python train.py --model="image VQ-VAE" --horizontal_flip=false --bottleneck="vq" --encoder_activation="hardswish" --encoder_widths=[128, 192, 288] --loss="l1" --decoder_widths=[64, 128, 128] --decoder_upsampling="pixel_shuffle" --codebook_size=1024 --init="xavier_uniform" --lr=0.0028 --adamw_lr_other_params=0.0017 --grad_clip=1.0 --batch_size=128
Rows from block 8 of the encoder of a small image VQ-VAE, named by matrix and row number. Rows with one number belong to one channel. Each number is 128 + 24 x the weight over its row's rms, rounded and kept within 0 to 255. All counts start at 0.
After each channel's rows are labels from the 100 images, of 14976, where the channel reaches its highest value: "lies over" is the class under the peak. Only what is clearly more common there than usual is listed. The data: rendered rooms with furniture.
# convs1: grouped (8 groups) 3x3 conv (encoder.blocks.8.convs.1.weight, 144x18x3x3), inputs within the group 0-17, a 3x3 kernel for each
# convs2: expand pointwise conv (encoder.blocks.8.convs.2.weight, 288x144x1x1, transposed), outputs 0-143

convs1.38 [103  99 133 127 127 142 172 133 144 143 117 121 154 163 107 127  80 146 122 138 162 143 162 133 117  78 192 129 149 110 154 167 145 124 129 104 126 105 132 149 134 143  99 162 168 164 163 131 128  25 128 128 109 155 122 110 128 131 140 140  88 111 108 123  87 145 138 205 155 138  95 144 131 121 126 112 173 116 158 122 113 148 132 149 137 125 128 139 107 118 128 137 132 141 127 146 124 157 131 127 121 129 102 158 118 151 102 133 111 139 107 123 175 146 136 156  98 141 104  94 148 148 138 178 162 141 101 111 125 127  94 125  94 163 107 126 148 145 119 125  98 119  98 150 108 128 127 155  94 142 137 181 128 105 110 123 154 138 136 111  87 134]
convs2.38 [122 103 110 120 217 143  85 100 153 122 145 120  93 138 131 135  84 156 113 136 148  78 120 113 129  75 149 159 108 148 145 119 122 152 155 145 142 122 140 134 138 134 149 147 116 136 119  91 138  87 115 142 119 158  89 126 138 147 124 182  93 134 116 119 147 127 124 108 160 147 105 109 130  93 107 169 116 125 144 171 105 148 122 125  74 139 107  84 110 142 110 119 136  98 106 103 104 144  99 164 152 114 120 139 109  57 120  83  99 110 143 156 132 161 119 130 155 102 127 107 142 167 102 151 152 125 109 111 115 149 103 103 130 134 106 119 124 126 102 142 152  74 155 100]
lies over: wall

convs1.39 [122 119  94 177 109 170 135 117 145 116 103 131 157 144 123 120 108 141 139 105 142 146 138 186 132  96 125 136 152  97 170 141 103 138 149 135 103 131 130 129 201 121 108 130 105 129  82 158 119 169 116 128  82 158 133 131 117 153 109 146 161 119 145 111 144 115 138  92 125  95 104  92 123 154 118 153 146 108 130 108  98 120 108 136 133 192 165 121  75 114 103 123 154 119 131 191 111 134 127 127 130 132 111  68 118 126 142  98 126 134 128 120 174 136 130 163 131 132 123 143 131 127  92 124 126 119 143 173 125 135  93 192 129 193  96 133 109 112  93 120 109 115  98 111 132 132 123 140 129 118 118 126 121 139 148 134 133 117 171  82  97 121]
convs2.39 [ 96 110 161 134 108 145  87 174 164  93 150 122 115 115 141 136 164 143 111 131 154 103 131 113 114 117 139 150 135 152 116 182 104 148 128 112 148 128 139 155 132 158 153 155 110  99 119 132 153  94 115 186 132 171 140 149 127 124 178 169 108 147  87  98 128 139 136 141 141 150 141  89 139  94 116 125 102 125 112  89 116 142 128  93 142 132 139 175 133 126 132  92 165 121 142 138 109 130 154 135 158 162  67 106 147 145 105 109  71 125 115 140 127 133 147 122 142 145 106  99 122 125 159 144 140 161 125 106 117  92 100 142 135 151  86 140 160 113  69 131 116 140 149 139]
lies over: window

convs1.27 [128 139 122 142  94 129 120 196 132 151 134 139 150 164 126 126  95 150 119 148 106 116  86  94 108 110 124 118 113 131 123 163 118  97 122  97 123 125 138 110 178  99 151  88 132 126 118 134 115 135 135 121 134 115 103 116 123 127 177 152 103 150 109 134 152 123 152 149 178 111  68 130 135 130 128 146 172 132 127 143 126 137 116 152 148 107 105 145 168 126 129 124 136 124  97 139  97 154 132 126 126 148 102 152  79 168 114 107 120 150 110 114 143 141 133 126 117 142 124 122 140 158 140 128 146 124 108 126 117 141  39 169 113 160 116 137 122 142 146 119 105 100 138 153 113 120 129 111 243 126 114 136 132 103 111 110 134 182 152 112 169 112]
convs2.27 [139 145 129 119 107 135 102 117  66 133 126 144 136 101 143 135 116 129 115 177 171 107 136 138 147 112 103 100 159 166 126 107  86 119 163 138 161 121 139 106 157 118 183 109  87 118 150 154 135 146 112 137 167 135 161  98 110 140 145 104 169 150 140 151  93 127 124 139  98 146 106  83 134 103 128  75 146 122 179 135  93 169 144 125 179 108 131 120 106  93 152  98 125 148 100 131 102 119 108 126 140 157 135 129 174 127 164 133 161 114 138  94 159 104 173 158  84 134 130 105 146 110 127 140 139 164  95 128 152 137 146 105 161 108 108 145  75  98 134 138 110 154 137 129]
lies over: window

convs1.140 [123 127 123  72 153  76 140 121 126 110 128 129 118  89 103 121 136 124 105 114 120  99 102 119 129 160 159 135 138 104 132 108 116 122 153 138  97  73 124  69  61 126 117 125 139 131 134 120 129 169  99 124 161 110 113 119 134  66 161 111 113 122 108 145 149 149 167  93 109 109  86 150 136 142 131 154 103 123 156 135 133 119  84 125  53  91 130 131 122 136 128 139 127 169 191 154 125 117 111 131 154 137 148 218 119 132 112 128 148 171 139 159 142 110 136 123 124 114 116 118  99 122 165 130 133 120 129 102 138 100 146 155 119 123 121 111 152 107 133  85 112 112 108 112 143 112 154 132 108 118 118 157 139 125 120 122 118 175 153 144 126 126]
convs2.140 [107 125 104  94 132 104 127 138 122 125 115 101 129  91 122 177 134 151 139 153  80 103 119 118 171 122 155 115 166 196 151 122 115 139  97 158  73 121 167  96 119 129 119 103 115 123 104  98 115 201 139 111 116 127 130  83 152 143 105 171  81 123 152 119 132 144 134 136 100 138 138 137 116 100 132 141 137 136 135 135 117 124 120 165 166  53 135  84 141 146 130 115 137 123  94 137 110 119 111 129  97 108 118 141 155 158 143 122  83 158 126 124 128 118  83 121 161 139 114  97 108 106 142 166 146 146 155 132 125 120 137 106 130 128 126 131 145 123 127 147 161 130 103 121]
lies over: window

convs1.25 [103 118 102 106 128  98 132 124 138 140 131 114 118 111 149 123 127  96 122 138  83 113 104 110 151  97 136 119  75 122 172 147 176 123 133 108 108 179  95 123 118 131 137  98 123 137 113 135 134 124 127 106 113 123 126  52 135 181 115 158 106 157 106 116  83 107  95 129 105 129  98 108 101 112 123 130 116 158 134 142 122 119 114 138  85  97 113 118 107 134 126  95 122 124 128 128 119 136 123  77 136 105 134 134 117 112  88 147 138  89 127 138 151 122 136 128 132 127  68 112 129 172 122 127 153 142 144  27 143 172 106 115 113 148 116 133 164 159 120 162 121 125 134 127 138  85 133 141 135 119 128 113 144 135  53 144 151 122 135 108 165  96]
convs2.25 [ 95 129 135 141 135 138 101 133 143 132 148 142 125 107 167 152  94  82 137 134 112 106 157 149 140 183 108 135  88 142 131 128 104 125 103 120 110 119 120 131 126 126 129 158 128 155 155 141 148 145 186 146 152 124 169 130 117 127 119  77 169  93 128 121 108 114  89 120 112 152  92 150 146  95 141 108 137 126 109 131 118 135  63 166  85 108 126 126 136 121  96 147 132 128 118 201 121 135 111 174 139 127 166 127 143 142 144 130 158 143 140  82 122 114 170 105 120 105 117 149 150 134 143  92  83 148 121 131 121  84  98 164 151 122 121  82 144 109 121 135 114 131 131 133]
lies over: ceiling

convs1.57 [129 126 112 167 144 165 148  91 138 111 168 137 119 137  94 121 168 134 128 110  83 128 135 144 121  90 147 121 117 144 146 114 104  85 174 117 122 154 148 150 102 169  95 127 126 131 139 141 156 176 159 165 133 141 135 135 116 119  80  99 103 143  98 116 127 128 114 123  99 101 181 112 128 107 159  66 128  72  76 159 108 126 134 160 117 115 152 134 114 128 122 127  73 179 110 138 148 154 115 114 126  88 134 126 151 150 114 139 114 158  89 163 142 121 174 126 153 118 162 140 134 131 155 142 110 155 127 136  88 127 140  92 129 131 167 131 141 130 119 131 121 151 142  93 144 144 134  99  87 112  98 157 119 164 154 140 152 111 132 150 126 152]
convs2.57 [ 88 138 108 103 114 129 161 105 124 115  94 141 121 106 132  86 157 155  95 123  99 138 162 138 145 139 126  96 140 171 135 130 133 153  63  78 109 160 165 124 129  85 124 109 123 144 101 100 120 120 151 101 119 118 144 110 117 141 141 173  89 131 120 137  87 111 123 111  95 115 121 155  90 105  87 150 115 103 133  78 144 105  84 114 154 151  91 131 128 146 110  95 142 117 119 127 159 150 126  88 109 149 129 162 134 159 122 112 169 143 129 109  87 135 130 177 124 111 103 114 122 123 150  80 121 128  84 105 148 111 132 138  88  73 124 126 122 151 104 148 143 111 117 150]
lies over: window

convs1.73 [134 139 139 142 125 116 144 151 124 137 145 132 165 104 161 142 131 131 121 127 148 127 149 141 138 122 139 124 111 143 114 184 118 146 132 127 131 144 121 159 226 151 123 138 125 122 137 149 124 156 130 131 140 126 143  99 108 124 112 117 121  99 122 132 142 149 127  87 131 124 154 120 140 118 137 146 112 121 133 145 132 139  68 113  77 229  91 112  71 128 118  92  93  90 145  86 113  93 119 134 140 125 142 125 121 126 127 127 135 133 108 125  86 122 133 137 127 114 127 103 103  98 140 123 127 129 131 107 124 125 141 117 122 144 127 121 149 129 127 182 125 107 129 103 112 119 132  89 212 100 117 122 123 122  77 115  90 177  67 114  92 109]
convs2.73 [114 109  78 136 176 130 106 111 138 142 148 117  89 130 150 108 130 115 162 163 108 132 119  96 124 145 124 174 113 152  94 133 128 143 112  94 123 114  80 149 118 109 122 149 144 143 146 140 150  40 112 132 129 119 116 145 139 136 114 144 112  85  80 132 141 123 101  42 129 130  98 100 125 120 120 133 139  62 129 102 103 136 143 133 146 141 124 135 157 166 118 154 158 134  92  83 124 118 149 174 121 101  86 128 113 115 125 120 117 123 150 166 120 146 134 120 120 128 153  64 104 142 103 119 116 128 114 117 128 136  94 118  93 136 126 133 151  98 141  60 129  67 115 123]
lies over: window

convs1.89 [134 140 143 109  64 116 130 135 125 119 140 119 119 163 126 124 119 116 135 126 145 115 140 100 149 115 137 136 117 140 105  96 122 135  99 130 116 112 113 132 161 131 109 123 119 144 112 148  92 231  89 144 104 132 123 176 111 193   0 184 127 166 123 146 110 139 149 109 139 129 126 145 105 123 124 124 110 121 123 134 121 127 156 124 126 115 154 131 132 141 121 159 121 125  96 123 132 135 117 118 116 127 130 239 128 134 131 133 133 137 131 150 123 139 125 153 129 133 118 144 102  86 144 128 123 144 123 126 118 107 146  99 114 142 126 136 145 134 129  82 109 126 103 131 124 153 127 139 128 134 141 128 123 153 134 139 141  73 117 142 137 123]
convs2.89 [143 148 129  53 128 146 158 131 130 110 127 104 162 151 142 116 120 139 114 122 116 112 144 106 143 111 132 130 154 152 120  92 116 119 137 157 127 134 130 139  95 141 157 102 156 139 125 153  99 124 138 164  93 128 163 119 126 163 145 108 106 116 147 150 115 117 134 137  89 127 127 138 145 124 107 149 119 163 190 175 134 126 128 124 125 122 123  62 120 113 135  54 128 143 114 110 142 119  82 154 169 185 107 178 146 117 252 130 127 135 178 149 143 140 153 137 138 130 147 149 134 115 101 120 151 112 102 145 147 127 128 119  80 139 130 118  83 150 112 135 153 150 133 135]
lies over: ceiling

convs1.75 [126 113 129 102  97 103 157 114 162 131 137 122 126 107 115 109 117 110 120 102 105 102 136  92 126  94 131 132 145 122 119 113 137 111 139 114 115 101 111 100 199 105  91  86 110 129 108 122 114 159 115 136 101 138 116 143 145 135  37 161 128 161 114 124 145 140 146  13 165 114 148 143 110 115 127 100 143 140 106 105 134 123 141 144 125 161 140 122 145 121 121 129 125 156 237 155 138 133 141 130 123 124 123 150 120 133 131 123 129 131 127 126 146 122 123 120 107 141 122 144 123  62 113 124 118 114 134 167 126  94  87 119 113 123 120 141 131 134 138  97 128 129 112 118 130 141 121 148 116 141 145 129 129 124 175 118 128 135 146 153 188 132]
convs2.75 [144 106 145 113 143  71 126 105 165 125 115 110 166 124 129 135 139 109 115 124 133 142 138  78 125 111 112  87 118 109 170  88 109 115 148 144 147 144 128 113 112 151 115 140 134 139  84 133 161 147 151 126 133 134 124 145 109 103 139 121 138 137 154 149 134  96 144 167  51 132 144 171 123 108 105 121 110 151 174 145 141  89 138 109 128 144 126 126 100  86 134  99 101 183 113 182 102 133 145 112 137 144 134 185 141 118 182 147 137  66 131 134 113  87 124 150 135 153  96 151 134  98 131 125 173 138 142 103 104 151 114 150 127 123 172 155  62 147 150 139 151 158 168 162]
lies over: window

convs1.70 [128 140 130 122 159 131 121  96 124 133 111 140  86 127 111 114 130 124 115 121 130  98 137 112 118 128 141 119 135 130 114 213 148 128 130 124 127 134 131 152 208 141 130 123 139 122 123 127  96 183 137 130 143 112 118 138 118 126  30 157 123 152 114 127 145 133 136 103 151 125 112 141 120 139 124 171   5 160 123 135 111 143 130 125 163 126 106 121 128 114 146 114 131 105  72  87 125 129 153 134 119 135 124 106 125 137 134 136 118 108 117 100 201 107 135  99 114 140 127 119 133 110 122 129 127 152 124 154 140 123  77 166 128 114 116 116 155 126 157 146 127 123 152 115 127 143 125 133 143 109 121 142 121 137 115 139  78 118  73 142 141 134]
convs2.70 [120 138 120 145 142 126  96  99  99 150 105 146 130 132 138 119 103 119 131  99 153 112 115 154 130 136 110  76  81 129 134 146 128 127 104 134 115  88 142 128 123 121 136 158 115 108  87 113 169  89  97  98 129 132 107 135 110 115  73 167 118 125 149 132  59 110  96 163 125 142 148 118 136 145 113 112 162 127  69 168 110 124 147  95 200 135 102 146 120 110 101 151 118 121 118 162 114 138 145  91 216 147  89 100 141 107 101 143 139 134 119 121 115 116 139 156  89 114 140 131 111 150 101 158 151 113 165  93  93 140 133 114 157 145  89 136 101 131  88 128 135  94 102 141]
lies over: window

convs1.84 [115 128 125 106 101 118 116 112 131 120 139 119 123  59 120 116 115 112 122 107 121 125 151 107 128 125 126 134 143 121 132 122 132 130 127 127 124 108 118 100 255 109 108 104 123 130 122 121 116 176 120 128 112 131 121 137 136 135 175 133 125 154 123 141 137 147 140  11 127 138 140 137 134 138 133 108 114 148 119 129 144 123 152 127 133  70 133 126 144 140 125 147 124 159  72 143 127 149 125 131 122 127 128 162 123 122 143 120 129 128 132 133 180 135 129 128 129 137 117 130 128  61 124 131 134 129 126 137 124 131 120 135 112 108 123 136 126 130 131 104 113 131 135 122 135 150 140 145  60 127 137 134 136 123 155 129 149  38 152 140 156 123]
convs2.84 [123 177 134 160 108 119 160 120 106 129 135  84 143 118 130 101  96 140 129 129 140 134 110 160 120 147 138 126 120  94 121 120 105 137 121 147 143 165 125  84 170 121 135 107 122 144 104 142  73 168 106 120  89  96 134 123 124 105 122 168 127 129 122 113 127 162 121 185  60 151 127 109 108 133 119 126 103 141 131 126 154 127 117 123 129 153 133 110  99  77 109 129 113  80 158 117 139 155 123  88 133 159 133 102 148  89  91 121 145 119 108 122 147  68 149 124 125 147  88  99 123 148 132 114 150 147 109 131 122 114 193 116 161 117 122 100  87 110 132 144 128 129 115 123]
lies over: ceiling

convs1.44 [150 132 101 103  98 133  91 127 109 133 117 115 115 215 127 103 172  93 121  91 134 143 162  99 116 143  92 131 137 114 137 181 177 160 126 114 110 133 145 138 156 146 138 141 124 130 137 111 102 128 135 124 141 116 123  85 131 126 107 112 131 143 149 123 115 116 123 122 115 150 193 112 147  99 141 150 181 126 139 144 125 136 123 104 164 152 142  97  64 127 111 177 118 129 181 150 140 107 150 131 110 125 126 103 135 109 138 126 122 131 116 145 233 117  98 100 127 127 125 124 127 129 142 123 104  90 117 150 114 153 127 122 130 134 118 133 112 101  96  72 132 135 155 128 132 130 127 112 134 111 140 118 101 137 136 130 115  57 124 140 154 131]
convs2.44 [114 152 137 132 144 123 116 115 170 133 143  64 156 101 139 145 104 127 118 164 148 112 123 135 135 121 149 149 152 153 180 130 151 135 120 116 138 112 103  97 125 115 163 159  96 173  92 108 135 154 114  97 153 134 119 132 113 127 121 142 136 118 118 122 126 124 150 147  84 138  99 143 130 135 103 152 114 174 138 145 139 175 141  84 164 163  71 121 131 105 110 137 118 134 147  76 115  98 118 121 102 101 134 112 188 141 167 137 141  99 149 157 153 115 137 133 106 132 123 148 149  73 189 192 151 149 139 166 178 106 146 105  71 122 127 154 131 162 126 112 146 135 124 108]
lies over: window

convs1.41 [160 136 161 146 127 128 103 150 101 144 113 126 117 145 143 120 135 138 158 104 111 158 108 178 162 118 127 105 133 112 145 167 118 133 117 120  99 140 121  96 170 177 121 159 161 153  72 155 128 110 110 119 111 159 128 200 158 123 106 121 105 118 112 118 165 116 136 144 102 158 140 183  81 145 106 136 130 110 115 107 138 136 132 112 131 121 111 119 132 181 169 118 145 121 163 150 128 135 105 139 164 135 124 117 136 144 140 133 132 151 128 162 171 121 144 117 111 148 149 166 124 149 119 130 149 138 118 132 117 113 211  98 152 116 106 105 113  98 137  60 127 145 120 145 146 153 129 175 129 155 147 169 131 113 161 113  93 136  98 157 130 127]
convs2.41 [113 131 108 161 132 139  90 149 112 124 149 137 104 162 107 121  65 127 113 142 130 132  70 112 147 107 102 173  99 137 103 162 120 141  93 130 118 119 113 147 115 101 112 144 171 143 120 136 160  88  48 144 132  95 123 134 130 114 127 185 126 136 109 117 109 148 133 128 149 125  99 124 104  93 145 153 151 111 131 119 128 135 116 102 118 140 130 145  94 118  65 163 136 105 110 156 124 148 125 129 113 119 122 146 116 120 113 158 103 160 121  91 110 128 143 144 123 137 127 126 123 148  88 141 124 153 120 129 156 133 124 153 112 108 151 150 107 108 126  98 163 102 119 188]
lies over: window

convs1.26 [139 125 128 143 111 141 119 155 132 109 149 122 136 195 120 130 105 130 127 130 133 146  87 130 129 116 141 110 139 119 129 117 140 123 160 126 123 116 125 125 188 112 129 112 133 137 123 121 136  94 150 133 159 146 122 157 125 154  26 159 127 164 125 126 118 141 100 142 128 136 101 137 111 113 117 133  46 121 124 125 113 127 134 122 143  94 139 142 160 126 121 137 117 142  37 136 128 127 121 117 134 134 130 156 116 122 152 125 137  98 141 107 156 108 127 127 128 117 131 122 128  48 131 129 116 123 119 156 125 171  15 162 124 154 118 133 123 119 136 167 157 142 124 128 123 138 116 127  96 122 132 118 131 120 155 123 152  88 160 121 161 121]
convs2.26 [130 136 128  27 103 138  89 116 124 120 123 109 126 135 122 142 127 165 129 112 155 101 114 176 141 139 150 106 137 147  86  64 119  86 160 152 133 150 138 122 110 133 145 100 117 151 153 104  69 113 109 134  83 118 133  95 104 144 116 106  89 123 131 143  93 135 145 142  81 169 118 147 110 124 123 121 101 114 138 157 120 114 134 122 137 131 114  64 110 152 136  91 126 122  36 142 146 126  61 116 140 125 131 135 121  82 188 128 137 119 181 152 113 131 148 121 118 105 102 159 153 134 139 136 124 103 113 139 143 137  98 107 130 111 104 106 100 129 147 100 150 154 130 127]
lies over: ceiling

convs1.92 [136 112 152 137  87 150 148  99 156 137 142 122 144 235 129 134 129 100 122 126 140 125 255 160 123 132 115  94 140 137 157 172 149 114 135 129 130  97 122 116 134 131 132 139 141 122 147 127 104 128 114 118 128 123 121 127 116 136  92 133 130 125 114 125 113  99 135 197 117 122 112  91 112 117 106 131 168  96 137 108  92 142 116 123  92 115 134 136 121 128 116 121 125 109 166 133 126 132 143 126 102 111 140 231  91 133 123 114 144 139 126 126 144 149 130 140 140 124 125 126 138  45 138 120 109 109 116 137 113 135 144 128 131 132 107 124 101 126 142 122 106 123 121 129 137 144 137 114  95 136 120 149 155 153 145 134 104 130 154 105 138 140]
convs2.92 [109 130 144  99 140 112 125 151 185 112 137 144 114 127 119 105 146 119 129 172 144 113 137 119 118 102 124 117 108 121 116 136 171 113 137 152 118 121 117 130 106  64 140  27 137 153 119 125 126 144 133 146 113 118  83 125 104 170 131 142 160 140 142 113 115 138 134 149 110 117 130 162 177 133 113 176 162 127 143 142 111 140 141 110 147 156  65  82 119 122  98 127 124 146 143 160 140  78 108 137 142 144 133 169 131 107  98 144 120 113  94 136 139 122 110 146  97 150 124 166 140 160 149 110 138 141 175 126 106 131 135 124 136 151 183 133 129 133 122 133 115 136 118  85]
lies over: window

convs1.104 [124 132 139 146  95 106 145 121 124 153 131 124 145 130 162 135 145 138  80 130 143 138 147 153 119 127 129  88 146 105  71 138 127 100 152  89 121 120 132 126 145 131 130 161 136 133 125 123  97 106 107 116 118 146  93  83 119 127 169 110 114 113 122  80 107 111 157  80 155 147 163 134 111 131  86  89 110 133 117 146 130 142  96 109 147 135  84 147  86 155 174 150 157 147 109 141 149 130 126 102 102 124 126 143 111 106 119 149 109 113 101 102 113 124 137  75 188 146 149 122 116 176  85 123 111 141 155 152  84 114 119  82 134 171 122 109 131 124 113 100 155 123 194 130 144 147 157 139 161 113 145  97 171 130 141 140 148 163 141 128  83 131]
convs2.104 [ 94 145 120 133 121 148 176 183 127 115 136 141 109 121  76 129 106 168 126 116 104 114 137 116 163 106 170 135 189 110 154 130 111 141 117 121 145 139 159 146 119 136 104 132  91 126 109 115 140 106  77 154 138 106 104 161 129 179 144 111 116  97 111 135 153 151 109 102 130 134  83 128 135 129 122 151  96 128  55 139 111  88  86  85 108 137 157 133 101 118 130  99 136 108  95  91 106 162 107 147 124 131 159 154 110  87 112  95 130 116 127 143 143 154 124 123 161 129 117 141 128 173 149 184 134 148 180 138 129 105  86 154  99 114 121 134 133 133 147 139  92 103 123 188]
lies over: ceiling

convs1.85 [141 141 151 115 128 123 118 119 160 147 140 130 104 132 134 110 118 132 116 120 124 124  54  87 115 129 112 152 115 141 126 109 118 138 106 116 142 120 130 121 255 112 121  93 157 112 146 114 122   6 110 119 130 104 137  85 135 100  87 119 144 136 137 146 136 129 119 102 111 136 134 116 141 155 151 124 121 139 109 106 139 126 140 121 134 126 143 115 156 124 119 129 124 132  96 128 135 138 121 137 135 131 133 208 131 128 114 132 107 132 122 130 218 151 128 133 143 135 141 129 126 116 151 147 132 152 128 132 135 136 132 115 138 126 106 123 159 124 156  99 144 113 141 122 129 114 125 131 120 108 138 132 109  98 124 128 125  83 128 128 195  94]
convs2.85 [143  97 147  97 139 142 111 135 134 108 119 100 161 174 121 131 142 139 122 151 130 136 126  72 123 132 132 107 147  94 147 106 130 109 171 119 131 124 119 122  95 152 165 121 131 135 127 163 125 106  82 133 101 145 119 160 137  78 120 131  94 144 143 147 113 115 153 113 119 135 150  93 104 108  98 137 121 160 151 160 125 143 154 103 156  93 132 118 119 111  90 144 137 159 128  84 117 117 129 166 139 119  74  89 163  99 180 106 141 102 101 116 131  97 132 116 162 123 118 158  97  98  67 136 127 124  87 142 119 138 108 149 148 115  86  86 118  91 104  97 124 181 152 163]
lies over: ceiling

convs1.50 [114 143  94 136 164 117 145 144 143 106 129 116 157 154  72 142 144  57 132 124 168 142 142 166  87 114 126 132 124 116 115 146 151 122 108 130 112 127 121 164 139  96 154 163 114 126 136 127 158 158 140  98 116  94 162 154 131 163 167  92 124 121  74 140 144 145 110  69 169 140 161 150 101 107 122 131 111 155  88 102 124 111 131 171 147 159 142 115  92 106 109 134 109 127 125 114 111  95 140 123 120 142 135 117 142 118 121 159 139 129  98 151 166 129 120  86  95 143 165 113 145 135  95 150 138 138 150  91 131  86  80  97 122 114 116  82 115 124 103 150 161 113 139 111 136 152 137 135 191  82 138 134 127 135 138 105 108 112 125 139 125 151]
convs2.50 [166 153 128 117 105 138 148 123 154 116 123 137 110 131 147 163 101 111 110 127 113  80 134 132 140 155 116 169 102 131 149 114 113 133 157 130 111 162 142 123 104 201 125 129 138 161 109 151 129 119 130 116 113 129 119 127 127 147 114 100  96 131 134  83 117 142 107  98 151 132 131 145 106  90 164 131 121 119 101 136 135 105 101 109 123 145 157 104 103 127  95 100 125 136 101 152 133 147 116 126 149 106 129  74 127  97 144 143 122 132 119  56 133 120 139 179  89 104 101  98 156 121 133 111 116 153 113  98 152 116 110 170 120 133  81 134 102 111 121 122 121 133 164 119]
lies over: wall

convs1.6 [156 129 147 117 105 120 141 125 116 130 120 114 108 137  90 117 127 120 117 100 129 125 107 136 125 125 159 118 169 112 116 156 111 132 141 136 107 184 112 124 166 131 114 166 123 161  97 142 173  71 140 172  75 127 131 140 125 111 123 109 130 150 144 120  59 128 147 204 125 148  75 122 101 141 104  93 123  75 104  98  86 112 166 144 145 102 150 148 128 142 135 128 144 152 107 155 136 123 142 145 121 132 138 130 115 142 108 121 121 109 132 178 123 162 160 137 154 151 170 141 132 155 126 117 153 107 114 125 136 105 127 121 137 123 139 181 129 136 159 118 149 168 121 106 165  89 131 108 128  95 129 121  98 130 158 120 112 209 110 118 133 126]
convs2.6 [ 65 150  91  99  87 156 132 160 128 123 136 131 111 118  98 139  99 147 145 119 108 109 132  93 158 136 143 135 122 123 109 160 140 129 129 120 122 134 148  98 101 123  89 143 114 120 113 121 123 119 142 133 114 111 152 168 181 102  96 122 107 124 125 144 164 145 114 125 145 128 180 142 116 139  97 120 131 103 147 139 139 143 101 131 114  69 137 112 138 137 124 115 125  91  94 136 136 123 109 153 121 117 117 116 103  68 115  91 119 138 134 119 125 147 111 157 163  85 132 114  85  76 118 151 106 139 130 133 110 119 110 133 147 142 133 132 137  71 125 122 128 139 124 157]
lies over: window

convs1.106 [120 145 133 141 119 119 118 143 115 123 139 123 131 123 127 131 128 133 117 134 125 120 232 125 112 124 118 118 128 133 111 145 121 132 124 122 127 124 119 133  69 114 135 122 125 125 123 133 129  74 119 130 120 126 110 126 120 119  72 129 119 127 135 118 109 127 114 169 124 128 127 132 136 121 131 126  82 146 124 108 132 119 130 126 155 179 115 136 119 112 132 128 117 140 156 125 140 130 124 121 137 133 120 159 127 120 129 129 123 141 141 139 114 126 110 145 120 127 123 118 121   0 120 131 142 131 135 123 121 141 156 133 128 114 124 122 114 107 119 115 116 117 125 131 128 149 122 140  80 109 123 138 115 128 130 134 146 146 115 146 130 122]
convs2.106 [159 124 133 153 108  89 137 139 125 128 112 112 150 134 139  87 103  87 116 124 125 166 139 128  74 113 119 166 127 129 133 112 184 116 122 147 139 128  88 157 140 149 166 130 140 128 111 110  52 129 121 112  98 136 148  35  98 140 144 101 106  94 142 136 147 139  77 121  77 147  86 147 125 138 112 102 144 111 113 100 154 133 109 137 110  88 123  71 138 105 146  91  97 103 158 136 147 144 110 126 164 172  96 131 135  93 155 137 161 102 181  77 119 111 149 111 107 111 129 146 141 138 172 129 180 152 111 125 110 145 123 144 137 121 149 145 154 162 117 141 124 137 118 153]
lies over: window

convs1.135 [130 121  84 159 113 157 115 142 137 138 133 107 125 136 113 170 164 130 117 116 145 136  67 162 127 104 142  99 140 136 123 163 121 122 127 156 108 136 157  95  88 105 147  94 106 109 138 118 129 148 111 132 127 137 110 130 132 131  96 164 193  88 140 143 115  79 128  97 103 105 175 147 130 108 151 127 102  95 143 118 127 108 153 157 124  84 144 158 112 121 140 135 113 132 223 145 142 136 143 130 146 126 170 175 155  95 141 151 155 134 112 129  75 114 104 153 133 121 124 131 137 115 105 131 126 112 110 118 142 105 129 108 140 112 110 130 110 138 150 106 146 119 122 114 152 140  77 167 134 138 133 138  89  91 140 131 139 185 188 112 140 132]
convs2.135 [125 137 106 158 117 136 143 153 117  94 151 100 135 155 122 160 129 125  96 128 154 119  49 139 127 149 157 115 139 154 144 144  98  95 139  87 109 125 144  88 139  94 119  97 154 141 114 110 123 142 146 110 139 119  95 111 118 116 168 113 146 110 158 140 150 111 107 101 111 129  90 171 122 124 124 141 109 127  90 182 143 147  95 133 108 139 127 114 140 117 126 125  80 129 117 114 159 143 125 104 111 161 166 120 143 135 167 167 148 114 167 116 127 142 128 159 121 118 112 130 129 143 175 147 154 130 173 178 136 131 142 128 137 153 162 154 113 163  96 123 135 138 154 104]
lies over: wall; window